python train.py --model="CTC audio transcriber" --dataset="Morse code for random letters and digits, with fading, noise and interfering tones" --train_examples=26041 --gain_aug_db=10 --n_mels=80 --hop_length=160 --input="log_mel" --spec_augment=false --win_length=512 --tokenizer="word" --vocab_size=40 --arch="jasper" --norm="batchnorm" --hidden_act="prelu" --depths=[3, 6, 6] --kernel_size=7 --stem="single" --widths=[96, 144, 208] --init="lecun_normal" --residual_init="scaled_by_depth" --optimizer="muon" --muon_scale="original" --learning_rate=0.027 --momentum=0.95 --nesterov=true --orthogonalizer="newton_schulz_5" --adamw_lr_other_params=0.0012 --max_grad_norm=1.0 --max_steps=11700 --batch_size=128 --epochs=57.5 --lr_schedule="cosine" --final_lr_fraction=0 --warmup_steps=580 --weight_decay=0.01 --adamw_weight_decay_other_params=0.05
Rows from block 2 of a small CTC audio transcriber, named by matrix and row number. Rows with one number belong to one channel. Each number is 500 + 25 x the weight over its row's rms, rounded and kept within 0 to 999. All counts start at 0. Numbers have three digits each. After the name is the row's rms in percent of the matrix's.
After each channel's rows are labels from the 100 clips, of 14976, where the channel reaches its highest value: "loudest band" is the band of the loudest frequency at the time of the peak; "strongest on" is what is common among them. Only what is clearly more common there than usual is listed. The data: Morse code for random letters and digits, with fading, noise and interfering tones.
# convs0: first width-7 conv (model.blocks.2.convs.0.weight, 96x96x7, each kernel summed), inputs 0-95
# convs1: second width-7 conv (model.blocks.2.convs.1.weight, 96x96x7, transposed, each kernel summed), outputs 0-95

convs0.17 078:511531510498503485417494506479462491490520525490496467525503487532477457466477532497477457492481470516495467474513507512478492533525471509482461473531495494468515496533494488530506518552495485487550459492504468520503482524517522508479480485487517481494540513547497471513453511463506549495
convs1.17 102:507455492530526503479531524478486496476482475545466510515456525485533532501511468478490502480503524434515467501506428492507487494466507501530526527488517526468514495449518500470486480489535487520477512470483564489482483505507469499525516456505512501514498505494474505526556494498509466531
loudest band: 250 to 500 Hz
strongest on: clipping

convs0.49 098:506508501473493452509507488499521498519520464473482494534521537490521503548582488505498503544529489485467547510512519544549502514498507513531500517509509545484548502441514524521542495509520505497515435512506451517515500499485511465517528488504500480517484497523518504499483459499522480481
convs1.49 120:517519517490461519439461527474506473486494481534509518513492480498472497463464533461540522474501518508523466496507471487453511511474479503428536520487485494501495509560516524501513512502485514484478487529539498502538468472498498491499456545510486505482507515495507514557524508469458482513
loudest band: 1000 to 2000 Hz
strongest on: mains hum

convs0.48 131:500524496514511487522530511498553529504482507454474486516494506530513470474452481523513504500516492480522510475524488490535499533473485503451506484494472485503482512469494496468511538528501527514498515556481509524523497490486485568516485474493464549591503524530492503486530523532513518516
convs1.48 130:494464507507467467482512502489468473510521513497507481492494529483493533582527454492491497493516488523461475457506514503517456477515509498519519514528492518501505537521492518537504484521517438481508502445524495495500481493507482469494555511483508482449492527484508488501469479455443469470
loudest band: 250 to 500 Hz
strongest on: clipping

convs0.50 131:499496541511525491528501450492478457500519490514499513501498538511519483461478502481482450495533467496463497505532503483443474536532437523479512525487513510479521480466518499499515528508467478477532489518498495479503457457456521465505501500511493460475462475512505470497477536482462471469
convs1.50 111:534534481518484520458489549466531513487477472522500484479484514549478493542519510489487484453488516521510534463448453529486520513478522480504472481517459503519477504561497528490505498505538488510473463520500501514510535521532504500497535500533487509553478515455465493509510478511515522528
loudest band: 250 to 500 Hz
strongest on: tone: low

convs0.89 085:489504510452527465478524519483481540508513502501513499515503502479496484469476478539493534496485490521505487556474510484506500506521520513476433494457512485478479486512474495542506534447500484487506475492526523525471535527499518498536477568522452520490490516445517500476471491477524488452
convs1.89 095:483499495529498499514522491479516509475513489484447484511483486526486525491543533491524493515500467513498498537517456495519528482484454436517542506526500495512486492485487466482478495535470493509501493487484503426519504545507467493492549477530569481507436478480536507492519506509500490472
loudest band: 500 to 1000 Hz
strongest on: clipping

convs0.46 108:450466486483465519539512468480516518499519540493495399509497483462512493516476499485506510540500529496498490507481527493481511494542514480456479475537526474493459530505495506508501507473472479463501490553485497451496515489497486492519503562505509497515477507470524486478485492485472464481
convs1.46 104:485488520534515501448486533476538503546548492486516521479520490505491515532541539547490486507498482502504491496522495506526560520499532507522513495477491497519466493579546524526502527530503538486507482544540493547488491534523538529501515466511481476491516518490497490516483531481500515513
loudest band: 500 to 1000 Hz
strongest on: tone: middle; clipping

convs0.16 105:563494479476473520486534507528472484527497502469501502484477490491505478507549481520513522493536516516507463495485530541517508524503516544517471510494524479515531522502493500555524542531513517480511481501541517543498500489495502534488520494538549499540536539539547512512487499482477512561
convs1.16 100:466490556485526512509475500455506504531495499515508489491476528501487505480489519478518479453496490469506492474527467506528506457500481438470546468498516511491514483498493486485495483463535508511519561496490468503466539487480469472524490532482462522461482505476434502510510476494523462465
loudest band: 1000 to 2000 Hz
strongest on: mains hum

convs0.68 078:476520501497464511490527511493487490513474475516491461480506506520531484546519498500537456503508464472528525485476527495493523530492531542501477494474513448475528494497504517532544489511503482476426542548496490518543510521526472520506527494523513496541526507468515543498481478489520446489
convs1.68 093:492478457483523472490511507511512508516516528516512524531463464505484494477491475491477498495437535498516450494507496468485473468495459441503519495525498534514486492529469466506469482475474486501511507416449493502496509487472515460495479503504475512494478470473492505511530455469459521497
loudest band: 2000 to 4000 Hz
strongest on: speed: slow; tone: high

convs0.44 099:518490522455521558467495480517448483467529493509496468495536568543512478488490511484497496498509498547489521466526523511517460507491497523501528485525469496485488509418521470485491520485469467509514486522472463466507495508457468528507521509470480482469498531536492489514503478495510504504
convs1.44 101:535478493505515453518508545504487517517475508505443516528466465483525505524500521503516489492466517459495497474489496493495504511508493478510483513519502472500501512517500523509507513420530523515492515487505536522462468478512489490510494422559544523515522503477531483498511509503454539555
loudest band: 250 to 500 Hz
strongest on: tone: low; mains hum

convs0.69 087:517481518446503524481509485492502486540459485538516476509480530488544496492487493478498485522515498565451484521555521511494472515477485472526467494526466495517529511549490481476489520548517498485543485493498475533483483554490493488491521477476530481458492483505475546458483511480489513512
convs1.69 107:517510458538508500501517511471489505460480539469477526533480502521468500481520508473483502518476524431519520525492479482479531478500479494518517475493464473511495465504477461484518516476501544550499514472470505461490463479513506521491455507511503496519477546506493458502579519520494496531
loudest band: 500 to 1000 Hz
strongest on: speed: slow

convs0.88 098:521524498513493480525550493533471516508467472521511497483490499505480486509533521490498535532512508505492509530479491498472457446520484527476543483499499475533484507486512505524492457521471461518488458470527495522555487503489532488489474540494534490515528479536500517536463514500553519568
convs1.88 101:486449491485529517487521510487523482519506514475484487532498470529527502498505494487467486472464499533495460501511473523488521536508552445472495494449499510494503498473489474472489486479542543497546541514478500498439516507526467495526497493532499500519466471455511458473546500483508468474
loudest band: 500 to 1000 Hz
strongest on: speed: slow; mains hum; thin (high-pass)

convs0.78 097:495481478486503539499498538492521532512512482474505492521470476466530529510539502491445481457518475566494542498501494479520469492481513516486495531500476513474475523464435573443504486500494494505503500511499508512499460480540474513511488511491492488463486512489500522489483496498470453544
convs1.78 106:511518472505483451483528479528502488497483523521539540449488495508427481495496474478528468483485517423527486499491504512431488517461462471521492527505483475526481498515508467518498485472486491505475505514474499488486543481493529500464479486471521502504504490535479490491528493505470514449
loudest band: 500 to 1000 Hz
strongest on: speed: slow

convs0.56 097:545500526511507502510503484496503480464526529534517503482477488482511508498494475500498489484493484518505510462472508497426539491501496471496417485494521480436491502472503494497563427483512532525492486542515521487474512486508499518484543497525507497469514480490522455492543499490495478482
convs1.56 087:496503459470523505499509528494480508537513512510499528505504484525462502492469507493487514558491517478552499531543423516538483471485501486532538516509481469499506514562503525523500531499500512505470529490501536530497462540497503493517453495540489496471492555470498515527532521525491485486
loudest band: 1000 to 2000 Hz; 2000 to 4000 Hz
strongest on: interfering tone; clipping

convs0.37 128:486540500489513509463492528521483455476467480502522466466496481496487527480488507520497458467467480510490445499484496569487485482502480539521541490480529511530533490481486466540485498502473463514531527523485455499431496490511483503524497529516505506481457484480504489532510509535488505541
convs1.37 112:494450478530452508523511461494523527478495481500490518498494504482475460509517468455498500512493498449504553434505480460482485521514478483493508473518513469502525460536505514498504502454520503512469486485506550512528569508475476497492501483508484506523465521532445499516483523480474491498
loudest band: 500 to 1000 Hz
strongest on: tone: middle; clipping

convs0.0 111:468500487496512491512512481533475494510507491532488460451499511498498484543519581503522532574490519484536483521515529513506497534477490459509513495512536538494530528510464495511506552526466476482505507483491494472498546476503503469458527531502499499492465517488501554492503507515516461496
convs1.0 109:493519525509492474526504493490494539462518496483546491530480489476481502439477442496478461472507518507452526464512504492512506454498503545510471545507493464501464486469513501526514454455503521532503490488472538548521457543492497470522491489471508513488506491501523484484492474482474525530
loudest band: 1000 to 2000 Hz
strongest on: mains hum

convs0.73 113:494474475538454490501476504484498488506546494539511457496490479459527491521498525472489509490492495493553499438511486469452510515484484468507548551463496470513513514477532499483515484505508506501478507513479455513517495490500510456523458492519497454515550505485493478478551482488507457470
convs1.73 088:518486492486534535521510492548489497537492504522501529534519530528476507485469475533488509523482490540499507547500522522500496491483523546506513442521523558465498497505492521529490500484535501507524515529500494508505555550511485512543505472454519548496497519473507525512533539528454517507
loudest band: 2000 to 4000 Hz
strongest on: tone: high; speed: fast; clipping

convs0.40 101:474471473504484507497467514478514475544499497531486534505500497496515503498463525524489457550503481480524498523507544469515513490493453471430499502455470497466489536506495504462519495496508469492438533532512499468472474476509527497528468452494501507542482489474483495513503509525449483489
convs1.40 104:532507512505495489505570495526517500521505490503506501471484497532527498496484480485515496483488531468468449510499420493504477477473522474555516527508512492514496480541512459498468451484482531532538487463486521527469494519507493494488485557507531503480480528530466507495543477492461512502
loudest band: 2000 to 4000 Hz
strongest on: speed: fast; clipping

convs0.21 109:511503505508462521530522532496518518476499490488482512513487458501516482528523520466464433509503505502508484515511514501519516506526504434494494493497515469504494501456504491525517508483480513489422485515492543499520470483534494476523513542460561512514529507555528512492458472512497507452
convs1.21 090:489482518503493500472533457481533488540487493493510516483493516471449531547500473487533533534461493484443515499455549486476512498459517523492488507505510539497482502452535481482486489500514500486536533510494485483489483499526517538518464504537476463474468513455486492484519463510460489532
loudest band: 250 to 500 Hz
strongest on: tone: low; interfering tone

convs0.38 081:494487504531493433479545482443534510512474460519549455492479507499500475524486490498511529493483493517490522511479480512506509519514482526443477441496490481473475530494472517499557498508531503456508503516506512450519542514503474527497472450521493536485528487498511490480479486474493508485
convs1.38 087:517493506468511562508477477495459486485486546469427515495483482448518485486509516500562429512523475472512511480509511494494484494482505449521499465538459471521492470498539496521485522472470527499511499475477473514507512463516535519502515524504490519518466515516510509523494486526506514509
loudest band: 500 to 1000 Hz
strongest on: speed: fast

convs0.59 096:521543503496517497522496518523509506518497459514514395497484505465502537516516471497477475499519479522532527509522503533533483508491531467483551510497543504484542533511489493527534507534526489462477485515504503506535486433503507476528502509487521510506499495490505488499456467468507476534
convs1.59 123:474493492500499518492465463450477506505533540498487537518539479493463471537499488547503516502473519505504508463501503495486507498484488560498476430490525491507478480508527503470439494469437557521499553501501484520494482522470487495488500474496498503523534472499481502493504486504477539476
loudest band: 500 to 1000 Hz
strongest on: mains hum

convs0.8 111:524481490556490503522507501483524519492518506514483476462518540511500510514492494447516541521479477516512512523518522500504525494561484484490513467536495503553476461535535501503511557480501485455538507489464525530484497485486473465508515470504544520511459498484536483478477514505502495564
convs1.8 131:485493507471536515493481521494480513531523512473472510562483477516489502503497472547442462506486513511508525482482497496511505521474517503523537470521467507466508513509493478470456463473472516523477487513469426495489505468534475536514495477472478475525481465519458486476524486516503513447
loudest band: 1000 to 2000 Hz
strongest on: mains hum

convs0.31 100:514563505532474494470504519488503521509512506500537498530474473510480445529508534520490505492525479484510508516486517517516501514474538519518529475512535479562489494490518467467527540514526508512506506491495536533540494519536544486489522501492538436450523520493485507506473467551507523505
convs1.31 110:536447504464509487524501485502495487500477485506449491471491497480511548493539464476525504479486496499484513541507469472509497486525434499498505540519481555470500508507445521561496470527523492483479486503495480502481518516477482509545498502523494551521478506530486492494507562468486484513
loudest band: 1000 to 2000 Hz
strongest on: speed: fast; mains hum

convs0.91 079:489449525515504456498511512476503525475516536486514498459503544501489486479465483549483520530541514507496523488518496510478481543513512531463485479522508514484489537561472454498459529483504460470487516472517548481489543528492517500468502459512464497525503513498466511456480487477517493508
convs1.91 087:589522476502511499481538503499519482488465488478499454535496475494487486505529521470516491498504474523472490491511510453524521453479477476507520510484503474495510487472536459501548508468475522530523495504459514473505486494531493471511493520469545502503478531552524484511560513534504510497
loudest band: 500 to 1000 Hz
strongest on: tone: middle

convs0.70 107:471486521503469457481523488474496536522547498474524516507505508512506490487486517523489503494532525510503453523484492497522500496533520492522480509527513528483480569532534507505521457465537541486459491516506502465489514483474524476538498549514511475476468531520533463454464502518502508445
convs1.70 102:523475509491465514477489517494503490485476494474482502530475476490490490525528520465516529448444467483480514566514470479528520487468462498524523549475512468501481472470458490461437510520544455492515498482514525497472453502521496516493489519500475510508485536476523510523516473487492490496
loudest band: 1000 to 2000 Hz
strongest on: tone: high; mains hum

convs0.77 108:475511513503508500480477477524462488482534505544496457539472516525499518484521483489553502515455493499516532508509503546516512534503476525525497509501528529533523469504460454494536517466490491513496524537495527517528473499472521462470464488494495473507427507534480553475500491488521525512
convs1.77 126:505482495485496494479481496477535519489478522505426522497486487505516489464464496512466460519501485490480512475467518469516512497506524442499492453525487477498499502509557525493521469557547533520442518459517498497495463479468526483502542516459519498481485483484516484518529477523517496472
loudest band: 1000 to 2000 Hz
strongest on: tone: high; mains hum

convs0.25 105:546507538533471521482473528486435509493515490482506450504459466531485477494474487537483527531514492498517490548469466471478506529492488490494503477481507460485490481493511522498565507518519499463503490515515508487476521513516530499487462465489552501501464478521511515519472497514454460537
convs1.25 099:486502506459554451504537486502537467482508508495527482489527497514508527561539502478497440484555498501506510451524486524471462485505524475494484516519530534506500512485453484522437489514479481545490529513479475497515493515490479498496481524539475517488487513482483520498522540485507523476
loudest band: 500 to 1000 Hz
strongest on: tone: high; clipping

convs0.24 087:524485513492511506508508531476486479514504530518457479518539509475484426515447484515481479507479497539496483511502506505498504513537481453515513485483528461487517540498514450510488438499500464487490448541515501459482500467505532486480518505503492519468536492474494483522448484495488488553
convs1.24 084:494566509511472508474511493503532544489527514505539480478487503519490514487521487487540492520532485505516499478480427508492545501450542519513504490505480514481500453510480532463498541512488508486528526512514541513493485484506485502534447470512534463510488527528556540496480474506494490478
loudest band: 500 to 1000 Hz
strongest on: tone: high; mains hum; clipping

convs0.52 084:472527510546473491421509525496480476525479504535483499462497520493498517514468465498510458496519487462500519503490535491482530489507480461531514523472426506515507493463524465509508509519516525478453500530501501477531489483506492488494514504461464487532522525518511458509476483516472542467
convs1.52 090:515506465494524505560504483545484468486501510480495495557479462500487496469515526479502522494467479515528449494517472489497461523471544482476498511512532524471497511478504501489423502463494444512514519456481522500470496522520529511500510494475523522479475485484499509481494517444466474527
loudest band: 1000 to 2000 Hz
strongest on: clipping

convs0.95 092:494527499510505499443504478540480510498490492464509488515483489478497516517487497513478501491479519483544491467506519507499509464542510524486545494502463470471517539527479497483507479473508473492522535514516556460447486504541493563502499499507518543529484476551520574499479503516488501470
convs1.95 097:481475453504496499497507516474487517469506509474498485532532494511466486522457507492504540484502459487457440501490480471533447498505466489500492556476563505538501460474467486477476504492509507540501494485487513497540536502498527454514492528472526474477476481485469464484544489502516508496
loudest band: 500 to 1000 Hz
strongest on: clipping

convs0.85 114:442468524490471517519512519495499522510484504509529480528489538516490504495476505490462538490501491480540492493479489519458544516523499523453494488505519510522533421498561492501484566508474481464478516498486513475492489536492526523494512532506460474497515499482522502498499495532490471440
convs1.85 107:506467517521544480491550502496516491537542477493480482517499484458527474469491536509515468498478466516509489479474521488548467467490527480488491500530482545491482583498488498476514498518472450473514491499498481534473545536500494479512503475539516489519532513481483507524513504472520474542
loudest band: 500 to 1000 Hz
strongest on: clipping; mains hum

convs0.57 117:476480499482477490532523515485448459523472528548549442490494472524522467523509502483511507491484489511471509514484495509500494510505495552505484508504499533504518522525481521472479506547539473464537533519485459544529504512441492459475499502482462492518526530520511507469506502478510458476
convs1.57 097:541516529476556480473471465498537507472554457477472481503500535519486492480520484484526494506513498491519514486540503486518499481480499445535511479533462480491482518506519464521521523432508487509468500506519514494492449517556518544510486495500552506525510503477494523530484519514483521505
loudest band: 500 to 1000 Hz
strongest on: tone: middle

convs0.53 104:501480446568500480490512522510497511536546498478483490493524454468498531527464489516500511514476503473528486464499474455537469525488497504513499489545517545543473465489507502500536548518513501512460533513474505508529509518539529517493515519524511521502475484468519503486508507523502545548
convs1.53 093:491527467451492511498504497498491476466481459523514518490471517526519466509558491478491525465514520508449519462522488528450521492502490503541502530482478515504548487526471479504456489503530487520498477463463516520466520442518511515446493457501512500542500498485484482501530510486516464487
loudest band: 1000 to 2000 Hz
strongest on: tone: high

convs0.12 083:521516477485483486502507494467513516492477496467484514489490482435487481512503519489494487501481508502502501480507476524486480480485492515537522477521445532473467512521467449478469465526501494485510489512491438525480485466559465519476463483510484507505561450478519462480507479455511516543
convs1.12 101:502507478493539518529504483504467541458489471481479542495531514517488491483490482486528510482529499492479521527479528512473538522495483461539517498456511474495532477500530496479487492443508504524500512530463500501512466544477505489534498477505523512516465517585481489486541524551500520470
loudest band: 500 to 1000 Hz
strongest on: speed: slow; clipping

convs0.7 128:500541507505501504507499476517492522518521495521540461468490469491483522518565464493508511504503536492477534467492522507502529471488471535520517489535539543489502508464504479503483464468479495516516490461476449516540512533514520486516521499475505495523503502545529531521476480480547519571
convs1.7 115:507450498499524500481483508501472473515520508507465518515489532508513460508489496493504465490450460524494499521521535513486520496492548454468517505460479469500469482532515475504558479475524488543492518486508549508455471439506483520494485523456516475506520545465505493467509505492500522463
loudest band: 1000 to 2000 Hz
strongest on: tone: high; mains hum